Weights of a small spectrogram enhancement model: muon at rate 0.0092.
Rows from block 8 of a small spectrogram enhancement model, named by matrix and row number. Rows with one number belong to one channel. Each number is 128 + 32 x the weight over its row's rms, rounded and kept within 0 to 255. All counts start at 0. Numbers have three digits each.
After each channel's rows are labels from the 100 clips, of 14976, where the channel reaches its highest value: "top examples" is what is common among them. Only what is clearly more common there than usual is listed. The data: struck, bounced, scraped and rolled objects made by modal synthesis. In brackets: how many of the 100.
# convs1: first pointwise conv (model.decb.0.0.convs.1.weight, 96x192x1x1), inputs 0-95
# convs3: second pointwise conv (model.decb.0.0.convs.3.weight, 96x96x1x1, transposed), outputs 0-95

convs1.69:129125076031138153155167125149134131171138166125161132107159128154100079117141109149077104129075118103111061078095094173096126119097140080105131078109122075126083115152115134125136089195136090143152114132131095138129104104117123148102139098144144142248154137133117151106084133125098135168
convs3.69:096126173196108120118141108069102102186108144158117155098102140093099133122129143090129124175139156038097084168101094112103182097143140115163077087168151170107143088116067129180072080131105160126103138141079135158135157078118090170096158152161120109150168128147144123096148086121085167097
top examples: steel-like damping (43); shape: string (34); clipping (31); text has "clipped" (31)

convs1.93:116150097185131149139113071137163139141164141148159131117144125107170113160123118081078116130093104133120214152102061161070120122111148111161157101096129141102147123141114132143087182188100027144154110121114162144067148096116072129156094133071144157123116141066153122160128133108138190176
convs3.93:122089128142163152133052162187105163163178138161177110159073142163132153067113095123183102187106118116135120125130151096150134094174110102147159118137116146129157099179179156127169090197028122120102137125120145126098145175137137080148155171134145121113115057138162166125146112130111099173
top examples: thin (high-pass) (59); pink noise (29); white noise (27)

convs1.88:154110084139114144133057140130138140167143109193139173159078186145074148107176172196113146156090100124126164131179128108123122116128106148137174079138126086137085053077131114122096171170168137086069127128098099137182144076139149132141070149100125128131067134156058077092100179081117138134
convs3.88:102135177157102132141153053156046138141152077158083145108156095098081150193126217122175148135166146139135108081131132139097137111120092088123128105136148132115121114164179121121180107159116090109128174131147092139126104148142135119135075073145112140137143146098102077150145142018096151102
top examples: thin (high-pass) (66); clipping (35); text has "clipped" (35); white noise (30)

convs1.30:147141177091163063158116103136201182194130155108146081083180134163132086142090146052119112140052117153162168069109132096113127077131118109130140116173134137182107115128152139097166143109094128159158142147046108170070136076147096114125099111109145090166087180129167115115109142118128152093
convs3.30:102125193125142127137131118141098149098121139188139199114150153112159162160138088167125166183123120122104122153150151156147176148113109172121095103166078190064092095181197130132134090089169168128147153111136169121169116136074124130114102138111085115157150139104160089130040093135177072105
top examples: scraping (45); clipping (38); text has "clipped" (38); thin (high-pass) (30)

convs1.92:134084127113054134080082149061125158133143128116127195174078143099152138114162105136135123119136137099103133182100097134130099112124129085141122123190144149136072103126104131137147191077145152183093143137096149106097171150094116155136148159088144122134119083064141143137115121157092156108
convs3.92:167162150090183126157111174079079144188130148099136207113117133195129173117133165121118131193163066089141152079103179118163065135087112113125144147099115123111112128145135175178109107108102130175193170082158153116131114086143172104129124134107152086157161129061102102124150102111119119134
top examples: clamped rod (53); clipping (34); text has "clipped" (34)

convs1.89:133088127128131179103099140103161128154146126206098120121101116078167106169064082161135080134117139135099128130091098123188180095093138088129167121148106094114140091135130125084065134137209115175211134152099178125182123123076131080109179085139121053179144112092133148099049143151178121103
convs3.89:104095130174120113116106035129117093154136104108148062122086159122159127163069113121116114099132061112126109125146124094167139171144101058107109134137111083112130131085126121144122171131140056131113115124094152050133184096104085146157158155144127116109084079099141103077130173106059094074
top examples: steel-like damping (51); clipping (37); text has "clipped" (37)

convs1.36:131115169103097181127072060119105133138147143082113211179170064146069241094109101180103170146173109057105075089180108078120173087159142091186155132104140118121128164103099116143126136045178103156131093094162136160163119070091145112156117115104143125118118155079121177118084148083139118159
convs3.36:158141147137135150101079094139112186145132144111071124161120116061135176130160145119151152185160104139165085101138130140111127177135116130153137165132105153114106137202157165141126088113115122134145124168125128172117183030189134151134179162087114141095070121091044110156132166070149162124
top examples: steel-like damping (35); clipping (28); text has "clipped" (28)

convs1.6:133154155147112089097097142102142128126150142079118092140135153125187150065096199139061118138168102159139139119116128083100136160108175149113157137173155137073138107138149152107141174101143149129085092146176090087142112164118141073133144146102093094061145099092121130076146118144199080150
convs3.6:163084109076163100079131120161199109140088132186139109109080120076118164090096103088095198188086116137096160102154112119106119127136109155135173102043119127085089046138114180074135102115111190129119168117138129110123125120121156138105123119114092179117082109171103116144160151128141107116
top examples: clamped rod (55); text has "noise" (37); rumble (30)

convs1.31:093121108131169109164088134111139124102113116102154153127122143128118132060118156104132153127087118114138131127142148090086130121087138124155119113110179127150114145133164114126168133109162132085076132100122184115085125176117135113127129132124073083139140152152125111189105142061150115127
convs3.31:156160122150106097122168165176180112157126092168098144143150091142135206181115067053127155153121138077094083144109119073149171081104110131157115135143110145114145134118144142084105127107086118075078143149088068176126092156121108107141134180099166107123122127145124157051167107086084156103
top examples: thin (high-pass) (50); text has "noise" (45); clipping (27); text has "clipped" (27)

convs1.18:097116111149100165097136122173139142146131126145112151155111099129142118061125115206138137081125155158181068150117165125133107110094136109149082164179059129133138136117127160127139100120173125160171095107121180148148114127073083103123154157103166115118140145121111173071142101109124157133
convs3.18:165208127070148163162139131151143162134120107152115156142078137123197126138149147118138122140122140141113144097089069138137102185173160129164179157132162090191163147187128131105131099179103172130126128072117167166136108182140135157109157099112035114088161107116169081145128175136149177133
top examples: clamped rod (68); plastic-like damping (42)

convs1.83:156070137050085131071105172154137137133135189126130188164050172134166153144144069083135128139116138131163126091133150120142116118093144116191162117168079168128167125153073112128182160105108156151109204109140145067175186169089100157143146197100122121123120149084120155086140138142137133141
convs3.83:131103129106124141148152135154150184090119175044129107073185137130118109148128128150169151149170141134118128096163105162122094136172134101141116103142144172158102185202079156126148135109120126152104181122113102132112142045106093085153082140197101104170164129097142160115049191125099100110
top examples: scraping (40); clamped rod (31)

convs1.81:118089143153140135134109113097160189161150153057145118113186122133160115061173117106133141126140119134144046062093167126111090193113102106141166141104104132139137063108152116129139169116124137148108090125099082097199140146116100155135122096135126145092117137157126170051155163191079136098
convs3.81:129145145135150109112177132062133142109111142101096092113129088122133153187162111124184144150105157112169161162107119130152020163101128134126071140202059172143103155088110110171113112111164072143130107161078113166160114134074098144163095173131141150063122134120099122195138131126106151148
top examples: clamped rod (68)

convs1.53:138132142066083152150141129151094007142121125070077170108088101142134149082124162177157116141162135158117124084166134139128243096125131066122049107123158154129066098080086148155085153148197115115138154127175155072121077157114124103114107145132137100134099140063157086138116110089074108098
convs3.53:119118129031101161139167108181149110117165123134154106165153134134129094140131146056135123128195105153166124064122101114118155111066118100122078102111127146149112120125113161168111150125098154119066098124145107126140173069171127133120155104123148147204142141117088159137172075131110016129
top examples: mains hum (98)

convs1.51:168111153208088163056087102100072108171127085133126158105121169130122120079152136081129139099084099152142154128098081138174150155155077187101106127102102150142115156201112162175129132089172130135082100107109166118151114123098123111090225094090162156155086087149139182164173138154070121116
convs3.51:128125132138057150095156184094094080151086104136115188132104133113100102072174093152149138130133159103114116100162119175148121172116153148153115138136102172127186091116123163129069111108165139107119101077182131134095122191052115102136094180144097092097129113185141128060133190146169109099
top examples: clipping (75); text has "clipped" (75)

convs1.20:068121126068080043104100135089168063143114168108089066124147048102101175103133149127124106128113106113096122086156150127144115136138168108069117065156081052123109151118092104135086139182176109136160144124102108149152146140115166109154059122135128132072138116121165129094103087137122144140
convs3.20:155128089081195170080122133133163082142111154080157182108057137104163086174081108108077126137147156097129128135146140073092189112128103153125041143109158160126210128139145114126110170132133123115100120129100176134174128121138095123145145102087111100154127177152101120151053130100161158097
top examples: thin (high-pass) (76); white noise (43); action: rolling (43)

convs1.39:142149128123135168131140150098174176086127131188125082067036116084109085104126124164216065099099157113151091123133116185153172065171099112162140154093134150121147114084125098143149090145141101092106146118116117107146116083152128179155166161134117124171093156106121208082098143114115109215
convs3.39:089128122164112123117093148149161126128105076116100094082097085164131143146117080138125169098118097114109114128105156129149163081074067168157114149165118139087194132163132066133144103097099120118170106150180209129154110104140100131151132135028085071146134111086097200155143127164121097146
top examples: clamped rod (35); mains hum (26)

convs1.54:092149096106111166132126187111131117171146107096126067123122113122164118127100135168134123098138104129094092140092141133165142110135068146146159152143115120137171107135121152094131152141170146147101112134165175134176101096054083169140063135103135145124130164152115176076153160147117177109
convs3.54:121116133156168148170108124117080163107080165142176150193106097139127145167181122145186107105119093152092171135093140156161115135112114158138096157190149111110133126111181120061086169172133113090140188157070138158123117189165097088102091132168163085169119156123143113106161086157191132161
top examples: clamped rod (30)

convs1.74:115149147116075206128104096083036115190115116186110109091198130172059204094121128081165136104163147191135164058133144086184169159216096113099106134162138108173165180102140087129119140059167130187138156094110040092092132136054159122127116090082164117148215127162123178176100086155162069165
convs3.74:119108126184202115100080108106147157140104100124123162129174092121102110126148165147130086166139122173130103139097167118120140078163149117127141091112152165054117158137122128138098164134078147121152178184146156170117211159133179112178165146095169128150107126060193166106136156157180152084
top examples: mains hum (51); clipping (25); text has "clipped" (25)

convs1.78:107150117131098152113153138128101097134103093115119073128094089154121089067118166102139126214062147134086100077102083089142147174161135162091137141124128062138098120108162053189104124192151158158159110124124207087183126115085149173152062121141128149090104093138118148050107096119105122115
convs3.78:136129074117109165123142103117123150062114136109109053138198115146124142156076106087159101110095188142125136152122140140109089116089107102108153177116141119091147165134131138151060165126108125113108159034111153179054173095102104134203105152082105136111117120126082161115112104173118114075
top examples: thin (high-pass) (52); scraping (43); white noise (27)

convs1.10:089126137137084140137186120093125131068076131178136152130085132129111146111167179124175152123162054178097093119061108170115103120099140191081115142095167102090152176117146108144218142115145110145155102119128114136085111164152150108129194146110115142136112150134078113119130146112099116094
convs3.10:146134130139112131139134146127124198159151126156180152105052100136172160230139103148190109150192100150135131144143094106130147092130149086141136096115138114124124131178193160110151133036154210089160150085133123104139135107134129151071105073125106130150148144117174113168092144135093139105
top examples: scraping (42); thin (high-pass) (33); clipping (30); text has "clipped" (30)

convs1.65:119119122109054160148140148171101045137027149120151145156134141185091116091138129060097125182145151165112104104103083046176152170136102172185144175105115133122030168088065129075122144120154127155129138196094112136158113153106043076075061157143165115159227143102137135154151093150168116154
convs3.65:062153095130133155067135102165127088140151122123172114139129174105164138134192167190177133144141139166129132129148141087085138091120166142126128115079120026075166102126115131211142144156117139096121147137126106126132165173091203148128117148125127097163100132050085162088124143128125173133
top examples: clipping (68); text has "clipped" (68); large (67); steel-like damping (41)

convs1.47:098140178163178143124122153156125137157108117148127158109093088096170080143133154152166093111175159100088115122118147094130149127115145100128103130139132120144035116155092166140172122137106101142125148068138122130164117130102124133099103171067175122114129104125129145073067092126217066141
convs3.47:140154064182102142073068166118142163119081104159167157161086085168157234159115138105161118109134112132121116059139123198063152144143156085084139125147158200150109116139092105063175125093137094146122126138103132120125123116107118124148129175086109107131130116163142168121125145120111080142
top examples: clamped rod (35); thin (high-pass) (33)

convs1.40:095067127130166248151108087123138072201134174174108199102155114130087146109131131139123120142137140135156093093130123123135093086154074066104106136126103090106116157086133138150147114188253122119102155137193170144098100096220124095086138139133136132104148135108098157137121088157140126137
convs3.40:158158135159168133131156119105068118089098162177152110086105102090137133125061098059131105116118142127155136172118172146154122174148123123105167164127080140121125168051134137100171150117121105137146153113117100041122043159156092105100086097105153127171164164141089131143147129119039128149
top examples: clipping (66); text has "clipped" (66); pink noise (28)

convs1.60:149108155181166148144150145074095082110139169124147148142146138218144189131088092063105170170143159136152098115095152178141119144082121117163120145136169112095165153121104131135110100151111103094138132094054193157146140161176155110128122115118176060108097106130180083194146115168041108126
convs3.60:090157143123152122131125140120119097121078144106146150154141183158048179121132132166137115101200165176075199112131136107097165100141114159171223116104139094159162085054154112096145128112130119138142163157110102141164098098090118106141125119113071163123166098135076149071105153097148168119
top examples: mains hum (36); clipping (31); text has "clipped" (31)

convs1.25:090120163134117109095138080104111166099145069126088149136132154111117139169141124110130097125159098118116165166162109100168122116168152114108104129115126146110106088128169136108100123085175119130177078094127086148147123139087144120115140131142109063101171115176104089137164131082154103163
convs3.25:158108160098140110127109170147076161114124093115149104090127068174124155109125134111116101121141127214087109176176112123161079129106125172179099134132088148064166165097128160115213127071138114137137171043161145178168126177087118145112118142157100112159160106063110151099148140128121132132
top examples: clipping (49); text has "clipped" (49); pink noise (42); thin (high-pass) (31)

convs1.55:138148181192137098167130078163156139154104113135148106168180102100142127046175188139139157086158113144144057129074103159184089118115133109168144156111166141123146145177142166114127118141167128128053196125137171123136156151119122124145062132107117146120045142140130127140137095154103126118
convs3.55:096078167147092140153103129115094181125107115132130137173123133118106133126131150130115090177122146068082181093088071111111120112089081124155104180110174177089089189126103196102122149201166094153159122125165144160150132146112125167141131150097129075125121160116127153126087141115115202041
top examples: thin (high-pass) (51); clipping (46); text has "clipped" (46); white noise (34)

convs1.1:129104129140155130113127165172112223200086132131099159140148134125116123124166136139141133049141105127185138185100091162156078157097126134091135070134113145111193147169135139108074134094160183148141136136114150119137105132098150143136082098099160158118100134105073089148135134138091131162
convs3.1:148142159100149114123108114130107094221102137155122123151145147090133152134158147125134160120120106090166116155072139104119143142148152140103099177113114121000093052150151117123066182109138126071107144158170119151144152086121156110155149146139166123153119138144157140096181163106136179095
top examples: mains hum (98); clipping (27); text has "clipped" (27)